From a checkpoint of a small CTC audio transcriber.
Model: 10.3M parameters, waveform 16khz input, arch convnext, norm layernorm, activation swiglu, layers 8, width 320.
Rows from block 5, named by matrix and row number. Rows with one number belong to one neuron. Each number is 500 + 25 x the weight over its row's rms, rounded and kept within 0 to 999. All counts start at 0. Numbers have three digits each. After the name is the row's rms in percent of the matrix's.
# gate: MLP gate (model.blocks.5.mlp.gate.weight, 1280x320), inputs 0-106
# fc1: MLP up (model.blocks.5.mlp.fc1.weight, 1280x320), inputs 0-106
# fc2: MLP down (model.blocks.5.mlp.fc2.weight, 320x1280, transposed), outputs 0-106
gate.436 099:498498506495526522453507472528516509490553460532475516483513481440520506488465540477521523462526475480511464496474493483451460522496451546492490493519528520507472517494490553525530505474427495530517499515522460495505499476498513501556528489534475461493508538472504483529495518484517528516452494502471538514536513466477480
gate.437 107:521507502463469498509507530498470523461497526456514486497520483509548522451519463490478562525475490511513468439523504472531548470474512488519480463516505484515541543512494468503491470504542508479476512458465519554495514522478553537479500517520516514468496452516484518460514515533464478490512509518449485534514498480478519
gate.438 092:482543511500477511477498474472508530468507540488488501476504486489476484505543475519512520490499491519497477487481514489503464489469493510474496510540487511528489559514524486491474495492494549498483513449511509510484543455482510448484489513496513489489515501509468511523443503517497512567469479477481498583548499498497490
gate.439 101:531517477471507513488473460511500490532467473485500484450545505497502471482552470536515541530504464522492502465458512474484559521513480521471481512537476480502479468502491476506492520492503442526524480516504504504522521478481458503538465532465531508521499515481552481496521508494540490471475487540567540447485550488504492
gate.440 077:497498540499479551519493500537454498551544492509525505489482543523489465517503491515483482520525482503510549465510474508447478505497440488490498484533525527527472467494514466474522540509473496489469504510507475527508494481498468486532483517495507485529451500471513488516546526515521507514503511475500567525504470486454472
gate.441 104:495503509492508470513480464497503495508514490474515558457503539522532465470486484512549496496521511519519472445463493471521520502474469537483488469492462521511514526512513519508492482542523483478509495520521538515462539517472574499535531483488497490515542448500495550494518484493498459478514473488497485520497469511448481
gate.443 092:498506531519523557471542488503529477475502492523487491454503510510469482542497527483541503440539494497498518499480479512403505504483483484473511492523562520443431516495500484514517531500437510555503502507560495501493483474501501519523490543461467502459514513484500519539530500481513487543477497504448561490480510544475450
gate.444 115:495499453485483492513468491491494499532446504481472517468537531491532483506529449533504527483493479504506497496505506469467512500495471499438444535512452487464496495460484500525494485570523494497513495503542525480507521495497529506505501531489487466507521488490447559513499510486484479533488482473472516479486539518481491
gate.445 091:540475501477482523481517458499527514502495514478484482491515490488510535466518540504490466487478486486510470493485510508503476519501487505518474512480498508479492478514495500490503504497508491511551526508511469481517504481539491514488523507460503484508531499455438525525485510424477451502456450531538596490488495466447533
gate.446 108:529502540489495531503512494538464513492508518544553447498501492495473497473495473500508450453484489534509514488485415515498488534535487486546483505496505486531490510466444538504506524475495493512512521512498454439503440455469519526509505548541522496549506528509538485487504495525491502497511480536499511506532512492508485
gate.447 100:510491473533494476506517516475489539503514535534508504538524501452522501472435495512510448488552516509525518480490496505509509538500460515512464498495534540480490525501518519482496480500496532537475482520593473414495455451472569503492509523508513439554504519492509517504506457501483507524458468529472493533507492514489460
gate.449 082:483492522517507526511525508542535555537528478532488483493505546511437506473518477492569507530506528487511536532499520528489495519498488494513481465505480476512452478510490485495461517502463473494521495490451479458495498489512489495527521517498506531535497534481468525475522514506482517486488546499469541485510493496513494
gate.450 115:501492474493515452479557494479543491557502472522491500510519494472532527426487513523495529488472531539507481483513524532505504517512496521499477520468488529433539489502484512482515509492523520507498506482507494512443488486527483511511525492469510480484502515496525489538521493461493491506502494457521524469500483534488514
gate.451 092:469504514465522532500500492459487479486487501479500503517524514502523516467510503506516527508458535506554485452571519480505499496519491504480509496506493500514508514513543495510519475544502549485535496473482513509441472543487488482500516482500492478490531498513490543500533482507510502526466479514441479498537489463468525
gate.452 098:493504508492483531514508449529548493507518487525502537479498487489475457474525518535492456475515492493528536476473488487492496505498471497477517518476499496520513558521501509517448507466464523481491531528506483505447543527482514531529535528533507543492499473523536553545486496477522495566495507485482504526548456510461445
gate.453 085:495535522528471510503496492556507550486554467558475490524507526495486476466516495487527524513518509479525502535485508511443500502483464502497493485501533507486473515509517518524524541468453508497520489486465480527461475492507503458529505502547515478515487541468506501507508538502507543522495526501494521545509501481479469
gate.454 099:496515478501465489507528495534509562557489503481487489498480499497509515495510482508497480509531484486500505539478502489499468529478523480503452503535472476476501469504480511494491506485497480479491490509476477488475449509518528511509493516519537474522506484480515509528531525515495506529525510527515549515500486512517446
gate.455 089:497502502477505482503534499499511471514483510473538469519488510492488476491452530534528437471529498568503514494513488559470547511508519511488493478512504521485486449506488553536522488516520494530437514497522475531518510478486532502467481518493488504465506481479500503492478482488477424499525490487505515489461469518465495
gate.456 100:490488472521490481479531549494536492482493478497485479490510491500504516495478543478516511458509527524507469531509520511491476514466519497513473474495484487438519485496473513528528506482471521504471471520512506535535517488483496510496499524479485474483511532502506456552511496505467516485467470489481485468491495522445503
fc1.436 088:509492487526516465541472507443512512483440506519560516539510492514537478496543438524496514518460513494495526513492500498515522445527523493522467519442500498484492508480505510486498494493507515449469508532464539511495494519519508496502511519499488507522453476513528496499504507523494502503542536503501490482463498526534522
fc1.437 102:528506506463494497525483516506468571487503512487508511484511475531550500469550477524493564504475489509528498474544519482533564469480496489495482468497466497502509503515468482500495466526500511481471515470459510581515491526515529546468479510524499512510497506509482481472499545522490475448513543498451503501506531478482528
fc1.438 092:490508473481455539475525460503508537557493515470504497520486511515483501498491514490512579502463516505507501489488485486478529462523524470496478516501477454528481510518507493464479550498516521470512524455515487532469535503519491521497486487506519483512509490502502533488495484523463487511502537474519509488519548485491545
fc1.439 099:465479457496507500463524481490531583486502485502459482453508469485477494505518477485476577525505477506497500511482504513462480509486512500491445495515502475498445491503513501489489527461469483504504511508514511473480486523525456495501490483497506498500498484442508508488480542498533505534476517488512561544536506487507502
fc1.440 074:475526494503512481552519503511485507510497506511494502502486516489520475499509504500482512490509473525483559444498506500449504512478460511491463467512515479496493463480503507522520496501511488498461499493515539512485541485502465508551486527496508482543453506489498498508517503501500472501535525479488508511495475527471451
fc1.441 099:462506473490474511491508522520466507501470506499509468457463514464551496482479457522484461540502520531486479482491499487549526472496480458499489504532482482515518547508486478516478512528510537508530530503573508488500481513444583503541507486516535506470530479512462501508468469527496479534516471524494466525507523490496505
fc1.443 088:514490535482526540469552489489508492515491520532478450448528491501492485525529508464478493462503507525513481484477496504430528537500477473471512484513554486478478540485486447506512497516484517533521534492555515487498498470504517526489483536440513462486488495515471533496514501534490463547505477538475514511481505476525480
fc1.444 100:531504558496501497535490490494499495453479528532526503509519473504473473490517493519491491471508552522512495462507498485457456489516460524504493514488498508466479506493463529512496482483491544523494502466514511488477501510520447542495483494470480486507483516486470484506492539507502460487507522477494514407468504494515485
fc1.445 082:562472518518475505510529483492493520538523504501518484500500505520528569499488481459494472529492540515518482505481505521541511558508488531524511501521514477517454462524523494481468508474514474448488497481446468525541456475505490503488503473512481523510493506509506505515562512511507513440527526475527532438449537505490527
fc1.446 118:456472471506501471534469498491478596451462529510513549497446528508518495511499523493509454512457500495504473515551500499584502505486488514511443480499456504518502514454520494496511521533509508455546536503490513472485488507510548484482519518507492510486508502476476523471509531503492499503531509512501496514491491478512498
fc1.447 105:539495510502512507496496505484518502459535490483492524469487476514529502521480517515522564524470491487461478523477502464514462502513517524478520473501467508520515518526486522498511513520490487481516505464465510537523492497524492523480484503475497540494504507496498519549448531458460560475503505471472510483487466468467540
fc1.449 081:495545495496476494501434511512490478508528499504462525505510485456552477514496522524470472462504461510486482549518487442515488525495492526505496540492520534505518522491475516506499484497473497508470532540508516461481548534478500505446508473472492455525497526497529512484482484527537513510464478511495460476511520485526515
fc1.450 120:493532489477487455524493503487504435531515495493505508471528485457561534463478504476497509498491535540523446498499513510499508537489487506454518513462481542511568531494472532477540495522540538505483512460518491479479465484511446460479523488484522481494533500511463516516501490483463464538457460455517485484478518502489522
fc1.451 089:519533463486512532514514515511499494497528498494516515461499505535530505515517528525508483551467504507527515496507526504550507551495495512508533485505503443503587496538503480516473512488514481514516486514504516495490502507419551545511495476496539524493569527538516479450524445511487513487479409525534469509493517502503516
fc1.452 109:500510487519486502489526512492461525513482493474495445545492510491522538488526493470499531499501491493493441493523472508497494472516500518486449525534518488494473484507505496499543505517553500528496453520529486546507479474516488458521481497496517462488506483445454495502508500530494523480447480503510514467452524518512534
fc1.453 071:505505500495474491515507501509491530459452523435550481517496486498513488455511496465528504528505503536483491493497513502500475526510426492517497489497493481513485509527507522486522514473526534472519465511495533560500471517504485490503537478513513514539493455494479478478509527466479512522496514552495523583503531486470514
fc1.454 107:491471494520485499507551473530487516538481481447524503495456507526522514477509517503480476490509457504501532494456459468528465524528517498545483479487494468512543497510518520508489503474525485472512508487490482455485493466455536521531474521541525510502543500511499526508523507496480545543512470543517532572540477501461482
fc1.455 092:502494515493463520496478495477527504503467515509550450526448533486479488489494467466525488500487512570503480483539468560494518505537462482527484490531541499548494474489499516442547526486483527506537498481536475471478476462499487478474505508526480501507487486499531482492492496526512459487501489476459510509480490466494528
fc1.456 099:561484475496517459481525488533529490512508467528484520483512499452544526488475461468562531478494490502500475528505519494472521540491511531506480505486501479512534474502485549546490499477511477537514491508479494485512486471495468552523479509540478483521496493486537500550511506483510490551475476490490519476461487510510547
fc2.436 088:512501479465468515473519525509481497529487468454510537474473531505511481476484497487540471499543513512451521496492510486508511517489515475490477498474492515556522486502498547504539495519520472469442502471484536483508530530470508532488477508468480477533452497501478485551487502485491519496462535516542529499516508456528497
fc2.437 096:456470474464506524514482510507483478504498515466499497469461499544519506491517519483525431460502525518491521466521530483481538557558535520518515468480489494496494487489472463510498486528494472479449512484424492450531495515506492497482512487543484508524475492484512497495466497498519516519523486520523490514495534481435518
fc2.438 091:504534494494492513511461484494483471482513518506479485496482558518555495477520473538468483509530521487495511501496507547505500512498486503495470490464483536486549547475536472492480514515492554484553481512502502498538515534530519483522496515524521465513487532492528523482501491462466524521482503512545506545497566525496460
fc2.439 100:491488512515467505497499476505530494532490490492543527477524467536509526494510466530497521541515512494504471530510469499496474535504515506507454490517509503548504468505506508475505514494486517507559490525482482520468504513472544549548488526515467521488531518499466493472474477492488443490467467484496533471486459561492526
fc2.440 076:493491523528545488530500508513466470490500471508516500526488505511496496463508495489532512481456561504489501475496480460458491511534507505509475456514503517475506496484511471545527543468468496489464500544480523522470519473463535508530474496423516463513506475533503511476509513508523511520512492460494501480458479510492474
fc2.441 099:521488479543473471513469545512504508496460516485474479513493483462486447477506519495489534522492463493527487485472535510566490503522470447493503498536514509491484496491527473487466476493496480558535511525509475544499467528526486527485507448513498469481490519501499465517550516532488492505479516518500511504533474526508489
fc2.443 086:486491549507519501517489452454513540493484516577501512514497473494480496536476491523510496496460497492508488511489478547492475504521490509536492508531514482481493486449519527514518468530498467504500479475492467518501489467486493472510515543484449529482551507507527472490511480490530492517529487513497477505484474537556490
fc2.444 110:494535503506545498497504485480509464515543560515499495525504501508494490514477522512484463504516501483492504533487494502476490488518502558513570526524512493514473552501470469533544514471496506499509496463506562514493526466501570493474508481494488534469492500516490492492484522525533523474496517515489466490480483505539483
fc2.445 090:488529519488503513488494430518541512497481543491470500508482457546508459536489501510494513494485536511466495496491520530501495467489513486501500514511467458527464550493526503511492497494520425495522474455470552493489529541456507470471500478505476513451491550499492482505497487511471529565534498519515499518471467514485479
fc2.446 119:499496492516529505545509523508482495517490489505523488475523496527560565467505461508489508478546534476478503532518489479527434487486541529454541493503520497502480465527461510487491575496497508515524474515502515494488507501493526482503506479486543452471467529535481511518499504516505457522473487511497488467491509526467486
fc2.447 113:490453521530512558529477505512492521485453498449521512479494509532518496499514495526480479489490484532496510441524500538495549530514531498535494482506493484475488474487522475491519490574451473525481468468457466461512498495493527516469483502517479524495530450466492492463478510491485485516506471492499459501528519487462532
fc2.449 077:510486509527500494483478484526511493545524471521501473499536506494511469439498487506438489545517547471500492518459492494540493485452483501463515501482505534492544526484510510508503518510493543484534522467536515501534493503519516519518489532506514480499489478460477508490468473523489478478510505478458500506487523499509473
fc2.450 121:507508524510515456443456493461519537500526485516458533504523456506471525481504509495479509474490507540483490492484513484510506493472492541494507478423498507491522546537457487524493554488518492441520527523510525498539498526488515486536504535491483499492494517503500479496483476447536478483486507502446495474475525508471504
fc2.451 088:495485445509480480490468496496499484503497445468471506549468477470507509462512492486494500540517482500463466481493539497536498471491502501501459445499445561495561484485512502477461496511523504496485526485498509521540507503555486444513488500514504439514429513498475476565501474498488547478481550523479558521498506501456510
fc2.452 104:493487485500463570535504489516459499489489509519550506466496525505496521473502510492517495503487534489509498454465453467499495533501510485527483509506526458528462506506474526512539465505472535515473530503496478472465476507492463511482468527501483502488501480499530497511503498524515480482533491487527484534514477467517537
fc2.453 067:466507492531503514523498502523472524505499494458475460515482513531490508521460503536515530471480487504522484478516518534454528495544516480506487511486485480491500503525527497511490516486502493496463472538497500495467483462506459501507493526456513537499503497492505527515523502528456507490518472510486510478548507468548500
fc2.454 108:501501510508496523523503465510510527535484502509499518477487457524484539489518483514538498493536456521489492540515538519519486497480526477497477502533491499507442469485493537473508511539499494521483509531473482491470482501505517519524524458481493493482490566528480533527519511484503508539491491479544479519512495506489489
fc2.455 090:509504544524526466479531515472517500512486533513545511547523503503482494477477488515508542532461495475552499495468472468528498494524481483504457541504468486527502506490516526492492476493502519513507494552530470488472431477534499453519474515497480519493512515532519494463513486517540501541484487493492507498494447529447491
fc2.456 098:474521502535510499468458496524515511466504498522429520506468512511488471522502494548468492496530515534505498530515493515523506480513509553463528522508501539477475515522446488543492530465492508534501522470510495485536551488498514486507505486490483528507512501476487486513528506488530476544517477544468527498482511501473533